From a checkpoint of a small CTC audio transcriber.
Model: 2.11M parameters, waveform 16khz input, activation gelu.
Training: soap at rate 0.0017, batches of 128.
Data: trained on melodies that start on their tonic, played by one synthesised instrument, 26041 training examples, 27.5 epochs.
Rows from block 3 of a small CTC audio transcriber, named by matrix and row number. Rows with one number belong to one neuron. Each number is 50 + 15 x the weight over its row's rms, rounded and kept within 0 to 99. All counts start at 0.
After each neuron's rows are labels from the 100 clips, of 14976, where the neuron reaches its highest value: "lies over" is the class under the peak. Only what is clearly more common there than usual is listed. The data: melodies that start on their tonic, played by one synthesised instrument.
# fc1: MLP up (model.blocks.3.mlp.fc1.weight, 768x192), inputs 0-95
# fc2: MLP down (model.blocks.3.mlp.fc2.weight, 192x768, transposed), outputs 0-95

fc1.677:51 35 46 62 38 40 52 69 51 40 43 50 49 55 35 27 58 31 53 67 60 59 50 30 34 38 47 38 52 42 00 63 53 49 62 61 43 33 72 37 48 33 57 50 30 64 65 59 75 20 23 65 54 32 28 39 31 50 71 59 45 39 56 37 38 57 50 38 54 52 44 61 56 52 69 48 43 37 38 38 31 70 60 53 53 51 48 43 55 50 26 46 43 55 78 56
fc2.677:37 74 27 24 42 72 42 29 78 48 32 53 54 29 46 43 50 49 28 24 32 45 36 22 61 25 35 52 64 42 13 62 61 50 51 61 34 54 35 24 29 65 44 53 65 77 48 13 45 53 35 76 37 46 66 28 42 68 58 52 67 25 46 49 45 54 42 64 34 34 36 66 41 54 41 44 46 55 38 57 75 83 54 72 49 57 27 54 55 48 39 42 38 36 54 54
lies over: no note

fc1.516:24 59 60 44 76 33 43 26 78 60 51 36 28 33 52 33 55 38 64 62 54 34 33 69 50 70 50 50 31 42 75 64 64 12 32 19 55 20 48 46 53 50 29 51 38 50 54 26 76 70 74 61 38 69 36 59 62 27 34 59 55 56 43 58 71 42 70 50 56 58 56 63 47 76 04 42 53 62 44 51 29 52 34 26 91 47 42 08 56 55 42 45 48 40 50 50
fc2.516:50 47 47 56 32 44 49 46 58 50 56 74 73 38 57 34 51 36 36 65 57 54 70 47 44 71 16 42 57 77 47 64 52 40 47 54 45 64 64 41 23 41 53 52 49 38 51 55 31 54 33 36 49 56 64 25 59 54 62 35 42 49 47 44 34 49 54 55 86 48 35 55 72 22 29 46 53 56 39 58 37 27 64 51 69 60 44 61 84 38 43 54 90 41 71 20
lies over: F#5; F#4

fc1.599:50 33 46 29 40 59 43 31 37 42 69 75 44 37 65 70 64 73 65 67 63 46 49 31 52 50 31 53 57 52 39 66 52 13 62 41 53 34 47 76 46 69 61 58 50 43 78 48 69 61 62 54 50 75 57 43 25 61 54 49 57 62 42 36 83 32 52 47 57 67 37 21 54 40 30 72 71 65 52 74 50 54 57 35 72 59 42 31 35 52 36 56 51 37 42 65
fc2.599:62 68 48 45 71 79 42 46 42 44 68 84 77 46 53 86 24 56 85 40 48 41 61 27 75 63 63 63 61 43 66 48 42 35 32 33 65 90 53 65 44 29 37 51 55 37 50 65 20 43 67 58 45 50 43 60 43 55 44 55 79 45 57 52 47 39 46 46 45 64 58 65 52 49 69 61 28 43 18 59 43 44 65 47 77 43 33 56 41 78 37 20 71 57 60 41
lies over: A#2

fc1.476:47 58 29 55 49 59 35 38 47 33 53 51 54 36 49 26 44 42 45 83 57 46 45 38 41 56 38 57 49 54 59 74 80 37 41 56 53 53 31 34 70 47 67 91 45 65 39 26 22 43 42 35 24 52 42 41 44 53 70 50 64 55 36 11 94 56 47 53 67 66 31 52 34 57 60 49 37 57 53 39 49 35 52 47 89 67 48 48 48 26 77 56 26 37 79 46
fc2.476:44 61 48 63 65 53 58 79 56 68 37 47 59 47 61 33 39 42 53 23 29 84 59 43 32 59 59 40 24 56 59 50 35 45 36 50 24 38 67 57 87 42 55 34 63 60 56 52 66 36 00 47 44 36 58 60 59 54 93 49 47 58 59 40 41 43 43 51 44 50 51 42 68 39 85 19 46 44 34 53 72 56 26 51 56 40 55 56 72 49 55 63 40 70 75 35
lies over: no note

fc1.84:62 52 43 34 42 58 65 65 80 56 86 32 52 46 61 47 44 58 58 56 43 52 58 14 69 60 46 46 28 41 46 47 47 31 54 55 32 71 47 52 63 66 56 56 58 76 46 24 51 85 65 75 55 43 38 57 59 62 62 60 33 27 45 42 43 35 89 35 32 61 62 40 16 38 38 24 66 53 73 36 47 50 57 69 64 52 84 52 49 58 90 21 24 56 37 38
fc2.84:60 64 60 55 47 50 66 68 28 53 48 56 73 49 12 54 21 75 45 50 41 38 59 37 52 70 58 42 48 38 15 54 15 73 61 31 63 61 43 50 42 35 62 69 50 63 40 62 43 66 65 34 66 66 50 20 36 56 46 51 47 37 62 58 40 58 51 27 39 34 22 67 48 49 40 47 34 44 54 71 56 58 50 42 26 58 44 36 67 61 60 50 45 43 40 43
lies over: F#5; F#4

fc1.280:71 33 36 54 65 64 51 37 60 77 59 16 45 30 21 20 46 59 65 59 62 51 40 36 79 25 36 83 68 31 45 40 45 56 90 56 24 45 32 49 23 49 36 44 57 48 46 58 58 37 58 27 41 43 21 48 54 47 54 51 39 47 36 69 42 20 40 70 54 44 53 65 65 63 48 40 49 61 40 62 54 83 45 62 56 57 14 61 69 77 73 64 38 62 79 50
fc2.280:26 22 58 60 62 50 71 87 36 59 56 62 82 42 58 58 53 60 47 32 72 57 39 55 33 58 63 56 43 22 30 58 42 43 53 35 66 53 52 10 35 28 29 42 45 40 57 74 23 61 52 51 54 59 33 59 58 70 30 62 84 47 59 53 55 62 44 44 44 49 50 51 53 48 50 37 53 40 43 38 41 57 69 57 32 41 56 34 45 44 52 52 55 67 66 68
lies over: F#5

fc1.180:76 43 50 24 50 62 48 47 67 56 70 52 40 41 60 49 74 43 49 54 54 60 42 65 06 72 35 55 46 39 59 52 52 49 40 29 59 49 45 34 30 59 56 76 49 45 54 46 31 52 22 63 26 29 79 41 68 62 60 66 36 48 42 47 50 48 29 77 60 58 55 38 36 62 10 40 56 29 49 49 69 60 42 47 57 50 64 46 59 37 40 42 40 70 48 31
fc2.180:59 50 48 45 41 39 42 43 46 75 34 46 48 49 50 45 74 58 48 60 37 75 48 66 38 59 22 49 60 41 22 52 32 58 28 56 32 30 69 88 38 64 22 39 69 36 49 46 67 47 42 54 33 50 73 27 83 45 58 56 55 50 40 46 50 48 21 26 65 57 59 64 64 42 37 52 31 33 62 43 61 33 61 56 38 38 59 62 46 30 72 69 67 61 79 33
lies over: A#2

fc1.188:57 16 63 40 62 27 50 69 62 52 42 48 58 58 46 28 64 41 58 54 40 42 54 66 61 32 52 63 47 19 52 32 21 46 33 43 52 42 53 35 42 52 49 89 30 62 29 35 38 51 47 45 39 29 47 41 67 44 78 28 61 73 40 38 80 63 06 40 30 76 46 35 38 44 25 40 53 51 58 43 52 38 53 35 46 50 71 44 50 35 61 51 51 59 43 69
fc2.188:55 68 46 71 65 59 38 46 44 59 55 44 59 42 33 53 59 62 54 41 28 68 28 55 70 51 68 45 43 57 40 67 54 65 36 75 33 50 35 87 21 62 34 51 37 71 64 56 64 63 24 48 30 48 48 74 43 74 98 36 48 34 50 37 53 63 37 72 68 28 52 37 43 28 62 53 52 23 53 61 43 79 57 46 38 54 49 45 45 26 47 60 34 37 43 56
lies over: no note

fc1.286:49 46 74 62 43 42 97 36 26 62 68 49 66 46 63 54 61 33 42 44 81 60 53 35 32 28 39 33 39 80 49 54 44 49 58 48 45 43 42 48 47 47 66 55 30 44 87 33 62 32 33 44 40 40 15 53 44 67 40 49 52 49 54 59 47 45 45 70 61 49 60 73 24 58 62 48 45 14 54 70 52 31 52 65 30 39 49 26 43 57 61 45 52 43 53 61
fc2.286:43 37 48 57 49 67 87 47 50 57 53 49 81 62 31 56 63 42 55 55 57 65 44 58 62 27 32 46 43 60 54 52 40 48 61 59 60 70 46 57 64 36 65 51 48 44 25 57 46 35 42 31 35 41 33 52 37 52 29 28 42 57 66 42 55 50 54 53 36 57 33 80 30 48 42 57 51 49 53 37 73 65 49 85 35 38 50 70 50 57 58 50 30 57 47 47
lies over: no note

fc1.337:31 68 80 74 64 65 27 41 46 32 65 54 45 10 35 74 65 49 67 14 66 34 28 27 73 57 60 73 49 44 60 48 51 50 64 37 53 50 61 63 34 39 50 56 50 52 51 33 40 61 57 58 31 48 84 50 77 32 47 44 40 42 50 62 55 57 44 60 46 37 63 52 60 77 53 60 64 35 25 64 66 39 45 51 57 55 64 42 35 60 28 46 58 67 58 47
fc2.337:28 29 58 32 65 52 48 52 26 47 44 56 47 32 26 27 50 58 58 61 55 55 53 58 45 77 46 46 51 62 68 58 31 14 66 43 56 65 53 66 67 26 31 44 52 42 27 77 67 50 50 55 70 44 70 21 65 46 53 58 61 62 30 65 41 47 48 41 83 67 50 65 43 53 75 56 43 48 20 14 55 53 52 45 64 25 50 28 49 38 64 34 40 53 36 58
lies over: F#5

fc1.666:60 42 60 34 64 65 51 66 41 76 45 44 51 54 53 73 54 56 36 18 31 49 37 44 34 51 33 49 21 76 44 66 33 51 38 45 67 65 39 41 37 41 51 62 56 31 35 42 70 44 60 52 47 34 26 74 36 49 46 42 55 77 52 56 82 57 41 59 58 38 45 49 32 54 50 33 57 52 30 50 52 49 56 25 33 51 08 41 47 56 39 45 51 94 73 36
fc2.666:57 45 64 44 51 67 49 31 40 40 35 53 53 60 64 40 36 30 49 77 57 69 64 56 41 41 76 49 49 70 61 67 34 47 78 46 16 43 58 36 65 65 43 26 55 37 47 87 60 31 85 49 46 37 35 44 31 64 27 36 47 45 59 70 59 54 35 52 38 69 46 51 58 38 58 61 32 60 31 54 42 67 40 44 33 67 22 24 53 46 42 67 20 19 28 58
lies over: A#2

fc1.389:59 71 61 43 59 41 38 75 58 41 43 62 33 28 52 40 51 06 64 47 48 56 30 51 51 55 43 43 19 70 40 54 25 40 65 47 48 22 45 78 72 23 57 25 66 50 37 68 68 57 60 66 44 35 61 45 44 36 42 70 54 37 41 53 64 49 31 48 52 66 57 48 61 62 38 85 25 54 49 35 20 44 97 43 71 64 70 42 59 12 60 46 58 43 46 43
fc2.389:56 54 49 32 55 52 45 45 44 64 23 46 63 61 38 22 54 34 46 54 48 50 41 65 91 23 71 60 67 85 61 36 61 36 60 71 52 45 54 61 91 83 31 27 44 32 39 49 43 15 46 61 59 37 57 37 46 45 29 71 58 35 46 47 40 56 33 67 30 55 38 44 57 48 39 63 66 38 89 39 68 39 51 44 44 41 42 56 41 25 25 39 38 75 48 58
lies over: F#5

fc1.523:59 59 73 44 58 47 26 46 43 33 55 42 55 75 47 54 61 28 28 51 99 49 54 57 51 41 53 48 67 24 53 68 64 54 42 40 44 53 20 57 55 34 43 22 56 37 53 34 40 48 81 67 36 50 58 41 54 58 56 63 48 59 49 52 49 42 66 80 69 35 12 56 42 57 68 38 47 91 52 32 49 66 65 56 60 39 56 67 44 37 33 86 61 21 76 43
fc2.523:69 66 57 57 39 71 57 63 62 34 61 35 48 65 00 45 55 58 44 64 51 53 43 44 74 54 59 36 48 34 65 18 34 59 55 62 73 55 60 43 59 54 50 44 46 60 28 43 30 53 63 35 39 46 60 10 47 34 62 73 34 32 20 53 64 35 50 70 54 44 64 45 36 37 69 41 22 47 49 81 43 84 51 35 60 31 45 60 46 69 62 49 49 69 59 52
lies over: E5; E2

fc1.617:64 26 49 23 27 41 41 60 60 44 68 46 38 54 71 46 66 65 59 30 36 33 47 48 45 24 36 25 44 43 51 60 78 43 50 46 53 67 70 41 48 58 62 46 60 23 38 73 55 31 55 56 28 38 83 25 24 58 49 65 50 60 36 51 83 40 55 65 53 55 49 51 61 33 20 61 68 65 61 40 28 47 29 33 29 36 57 53 61 57 41 53 39 62 39 35
fc2.617:80 45 37 63 46 57 50 52 42 47 48 51 60 20 37 37 44 70 56 40 57 48 56 45 40 48 35 73 47 37 50 24 10 71 63 49 47 74 47 53 54 56 47 41 63 67 53 49 60 61 53 50 00 52 94 35 24 40 58 64 30 56 26 27 60 53 36 37 49 60 48 48 58 63 52 37 40 64 40 62 48 64 81 35 53 52 80 15 43 43 57 69 39 47 39 50
lies over: no note

fc1.766:48 36 38 47 52 55 37 90 55 52 46 24 46 53 45 33 43 42 28 35 67 50 52 37 47 31 70 63 36 60 55 40 48 41 58 54 66 53 70 44 47 36 43 78 44 42 48 59 10 56 47 55 41 46 48 39 45 40 66 52 83 61 55 25 28 52 33 17 66 52 40 73 54 31 46 39 37 53 56 66 67 53 47 71 43 34 41 42 55 16 55 64 38 33 38 72
fc2.766:50 30 48 61 37 54 28 31 44 56 49 62 47 35 51 64 56 57 61 65 56 45 50 54 79 56 74 26 65 22 35 51 35 81 28 52 20 48 50 64 65 51 70 62 42 38 49 45 70 45 47 40 45 56 48 45 64 49 91 47 47 51 36 79 53 69 79 51 50 46 57 75 47 53 37 36 43 55 51 50 73 47 35 62 41 38 37 46 38 30 44 41 50 53 40 35
lies over: E5